config.yaml
image_size: 64
crop_scale_min: 0.8
hidden_act: "elu"
pixel_unshuffle: 2
block: "plain"
loss: "l1"
learning_rate: 0.0015
eps: 1e-08
alpha: 2
batch_size: 256
warmup_steps: 2390
weight_decay: 0.2
Rows from block 5 of a small model that predicts escape time at each pixel, named by matrix and row number. Each number is 50 + 15 x the weight over its row's rms, rounded and kept within 0 to 99. All counts start at 0. After the name is the row's rms in percent of the matrix's.
After each channel's rows are labels from the 100 images, of 14848, where the channel reaches its highest value: "patch colour" is the nearest of a few named colours to the mean colour under the peak; "responds to" is what is common among them. Only what is clearly more common there than usual is listed. The data: views of escape-time and Newton fractals. In brackets: how many of the 100.
# conv: 3x3 conv (model.mid.1.conv.weight, 128x128x3x3, each kernel summed), inputs 0-127

conv.72 096:50 54 58 49 24 35 43 36 36 56 55 38 55 57 67 42 29 31 41 38 58 53 37 35 52 33 39 47 62 42 49 46 63 12 40 46 66 52 39 61 32 32 22 53 49 68 45 52 25 45 50 28 39 29 89 65 38 63 60 50 41 53 54 66 36 38 33 37 25 29 22 54 46 51 22 43 40 30 54 24 39 54 63 40 44 58 52 42 64 51 45 68 71 70 51 61 74 51 14 43 33 46 36 63 33 50 30 25 43 48 44 66 86 26 34 54 65 50 70 31 81 56 36 55 51 72 70 62
patch colour: black (64)
responds to: sine Julia set (42); quartic Julia set (32)

conv.74 091:62 66 37 41 32 60 36 67 37 40 40 55 32 55 27 50 63 26 37 69 36 63 71 72 83 40 20 60 83 26 52 26 59 41 59 67 22 72 44 61 50 58 78 52 56 63 36 72 51 34 47 33 55 41 58 62 49 34 28 54 55 31 48 79 49 69 43 35 57 45 72 62 52 36 66 60 43 46 43 42 41 55 42 58 44 53 64 59 41 35 67 78 45 37 40 40 78 40 63 47 46 42 51 32 47 51 92 71 62 54 60 67 39 49 47 59 38 32 46 62 17 44 49 67 36 49 37 16
patch colour: black (59)
responds to: burning ship (79)

conv.59 080:45 34 48 46 51 62 31 44 54 44 54 50 50 38 45 49 50 33 64 46 42 90 57 44 54 52 39 35 48 49 51 34 51 34 54 29 41 55 53 39 54 39 18 07 49 57 40 33 68 34 34 38 62 64 91 71 53 52 55 43 56 46 46 39 46 52 43 00 12 42 51 49 30 54 51 43 56 32 35 57 64 35 20 31 27 44 39 62 45 43 21 36 53 37 37 46 50 45 41 68 60 55 45 56 43 53 53 33 35 50 58 55 80 55 54 61 38 40 96 68 38 53 62 60 22 62 58 57
patch colour: black (80)
responds to: Julia set (35); cubic Julia set (32); sine Julia set (29)

conv.118 068:22 37 53 55 61 39 55 52 56 63 54 64 55 76 49 51 00 51 51 45 41 48 37 45 32 34 44 41 43 30 38 51 46 65 40 28 60 33 51 34 31 34 43 42 54 40 28 67 27 38 49 65 41 43 70 47 48 64 66 45 52 47 69 58 48 42 49 64 42 52 51 53 41 57 41 47 62 49 39 36 49 52 43 50 62 55 28 44 26 73 62 49 50 43 55 48 39 48 44 48 52 63 46 62 61 37 36 48 67 40 48 42 25 00 00 38 21 41 31 47 33 56 18 32 52 36 33 17
patch colour: black (100)
responds to: tricorn (98)

conv.51 074:58 42 57 53 67 50 29 73 52 53 70 80 59 39 92 53 50 44 70 42 48 45 25 40 54 21 39 61 39 49 38 26 61 65 63 38 42 66 60 57 52 64 59 38 31 44 31 46 65 27 31 40 40 43 30 17 50 54 39 62 33 66 74 27 51 63 36 29 55 42 36 67 38 40 39 40 46 72 42 37 52 58 39 48 56 61 43 65 48 48 40 77 27 57 40 30 50 49 70 17 84 51 88 37 83 29 49 46 66 60 51 65 40 56 50 37 59 42 41 53 39 19 52 49 25 48 59 46
patch colour: brown (53)
responds to: quartic Julia set (39); cubic Julia set (29)

conv.6 086:50 56 64 46 47 76 43 58 70 62 71 54 80 64 82 59 43 27 49 31 39 43 29 43 51 46 33 44 61 48 47 47 21 38 61 58 29 48 52 57 66 30 36 34 53 60 50 00 44 29 38 57 37 32 37 54 44 24 39 34 47 55 59 35 41 32 49 26 45 39 40 13 44 53 54 53 35 33 40 42 69 56 54 61 44 30 52 56 50 49 09 64 84 67 35 79 55 55 56 80 65 53 61 48 50 63 73 62 07 58 38 64 53 52 43 53 39 50 51 35 37 60 54 50 40 52 41 39
patch colour: black (98)
responds to: Mandelbrot set (95)

conv.104 100:06 55 37 40 38 39 64 52 34 31 41 42 46 58 36 57 01 55 53 55 33 68 47 63 52 43 41 43 47 40 52 51 34 64 52 55 46 39 55 41 70 43 49 23 38 37 46 60 59 58 53 55 60 54 55 45 57 65 58 45 67 46 54 55 42 44 50 56 47 63 59 28 57 47 68 36 51 28 46 51 55 56 44 56 57 39 23 61 48 41 54 53 34 50 53 35 42 40 42 67 45 51 46 37 53 42 55 69 64 28 44 40 40 00 00 52 34 33 34 91 17 68 31 55 32 39 33 20
patch colour: black (85)
responds to: burning ship (97)

conv.119 060:33 41 45 43 57 37 50 24 65 51 49 45 74 84 40 44 33 27 33 53 60 06 48 43 23 54 40 29 27 68 70 45 64 55 19 58 56 63 38 41 26 61 36 41 44 42 67 33 62 70 59 58 44 59 36 47 30 54 59 39 66 72 74 51 29 33 40 47 68 46 45 64 29 67 36 44 44 46 52 65 43 38 71 64 74 60 12 55 49 71 28 45 54 30 64 72 42 59 68 50 37 64 37 53 30 62 37 45 23 38 47 45 37 30 32 36 53 34 44 45 48 26 32 38 30 49 44 57
patch colour: black (81)
responds to: Mandelbrot set (55)

conv.90 094:56 41 29 52 55 48 43 37 19 54 48 28 32 35 10 37 43 78 65 62 45 66 38 29 31 54 46 62 65 29 58 36 46 24 57 43 68 66 55 50 27 66 59 79 57 51 72 43 53 38 65 58 64 33 67 60 55 53 69 70 33 45 40 44 34 52 48 92 64 39 57 65 54 66 69 38 57 51 35 41 48 66 65 53 48 60 63 38 46 45 44 36 39 66 37 61 53 65 55 63 55 31 39 47 73 65 65 70 48 73 43 40 66 58 38 15 29 45 79 51 46 76 59 64 62 55 09 54
patch colour: black (56)
responds to: tricorn (30)

conv.57 141:58 50 73 69 77 43 23 47 57 66 55 71 57 65 91 57 52 55 42 27 43 23 60 26 42 44 49 44 37 62 31 60 69 74 46 23 49 57 30 53 27 58 58 65 47 38 51 42 41 60 68 60 36 46 38 43 52 65 35 35 40 40 65 81 56 53 51 66 45 48 59 76 27 19 12 48 63 48 48 47 41 30 28 23 64 75 41 56 46 62 49 76 58 49 59 50 38 42 58 31 46 44 64 67 52 34 50 59 43 66 54 55 23 55 56 37 30 49 24 15 39 34 55 39 35 29 37 50
patch colour: black (73)
responds to: Mandelbrot set (49); tricorn (35)

conv.105 165:80 55 58 61 56 59 30 58 60 52 68 64 51 82 54 54 76 60 54 60 27 34 68 64 63 53 65 70 66 58 45 48 40 65 47 25 52 58 49 60 42 56 68 81 58 50 60 45 27 51 39 44 34 31 42 37 34 53 37 57 34 32 44 49 58 58 71 32 37 27 39 46 72 40 16 62 55 62 48 22 53 55 37 42 69 36 62 49 57 55 34 72 62 68 58 53 77 29 50 61 63 63 52 50 45 34 66 56 46 71 63 67 35 65 70 43 51 37 17 00 25 43 53 28 45 26 62 33
patch colour: black (55)
responds to: Newton basins of five roots (36); cubic Julia set (28)

conv.117 091:42 36 61 30 29 31 34 35 45 45 44 47 48 49 39 57 56 28 58 40 43 60 46 50 24 48 55 54 54 54 40 19 58 56 52 53 60 81 49 65 63 71 57 57 63 53 80 58 63 41 31 50 61 49 32 42 57 82 53 59 50 53 45 32 35 28 57 75 62 32 37 56 60 56 55 43 61 29 43 35 54 30 58 47 66 70 61 68 60 61 41 37 34 39 42 46 64 28 94 83 91 37 49 35 84 75 65 78 42 42 57 49 82 58 53 64 62 51 81 35 63 38 34 44 60 62 56 47
patch colour: black (60)
responds to: sine Julia set (31)

conv.115 076:49 67 49 40 45 43 32 70 47 36 40 42 54 24 58 40 42 43 18 21 64 24 22 56 49 09 30 24 39 40 44 43 26 19 44 61 40 20 41 41 48 35 60 15 33 48 35 65 61 49 43 56 44 52 44 37 31 29 24 36 58 65 69 48 50 43 31 21 23 53 53 36 41 30 76 43 26 47 24 59 53 53 67 34 35 36 22 27 55 53 73 58 52 31 56 44 39 68 48 43 42 32 36 34 32 54 42 50 71 42 56 46 36 52 43 51 58 44 43 37 45 49 53 50 62 41 29 61
patch colour: black (63)
responds to: quartic Julia set (33); exponential Julia set (29)

conv.34 096:24 55 45 41 30 29 65 38 50 45 49 41 53 55 42 46 07 33 40 49 75 59 44 51 60 47 33 36 44 48 60 54 81 46 47 32 65 47 44 37 52 46 47 49 48 26 77 63 43 75 64 29 58 59 57 73 65 80 54 58 66 51 59 50 57 54 43 61 57 36 47 84 51 46 41 52 63 57 61 45 27 39 60 44 59 70 53 50 76 62 63 45 53 58 61 43 54 60 24 54 32 47 44 60 57 57 51 49 49 50 46 43 58 00 00 54 48 34 62 40 47 85 22 59 38 51 33 42
patch colour: black (57)
responds to: sine Julia set (42); quartic Julia set (29)

conv.50 143:43 40 49 44 62 55 15 60 55 37 68 46 75 42 55 37 45 44 53 48 39 69 70 70 46 52 34 34 44 65 49 54 41 79 40 51 50 74 44 61 36 55 45 56 45 62 22 26 72 39 63 63 60 41 52 40 52 56 59 47 26 45 90 52 37 41 28 72 60 45 42 48 30 42 33 32 36 37 36 50 57 59 30 60 42 57 48 48 55 57 35 73 62 69 41 52 36 44 60 43 75 79 61 62 51 23 52 53 34 56 46 62 28 46 51 23 23 47 66 99 43 39 35 39 29 57 33 58
patch colour: black (72)
responds to: burning ship (100)

conv.88 178:45 28 33 52 47 63 44 32 31 42 40 45 52 17 51 44 55 69 71 77 59 70 65 62 62 82 57 70 53 62 76 55 39 43 67 53 46 74 46 62 60 77 54 63 74 40 52 39 55 57 71 71 75 69 21 56 70 47 57 87 64 62 66 57 46 47 44 69 71 35 45 40 55 69 56 52 41 50 40 60 47 58 50 64 43 41 69 54 52 44 42 71 59 28 42 41 37 50 70 53 59 50 53 36 39 23 40 51 34 73 44 39 72 43 41 46 67 50 70 95 61 87 33 34 51 71 43 46
patch colour: black (65)
responds to: burning ship (100)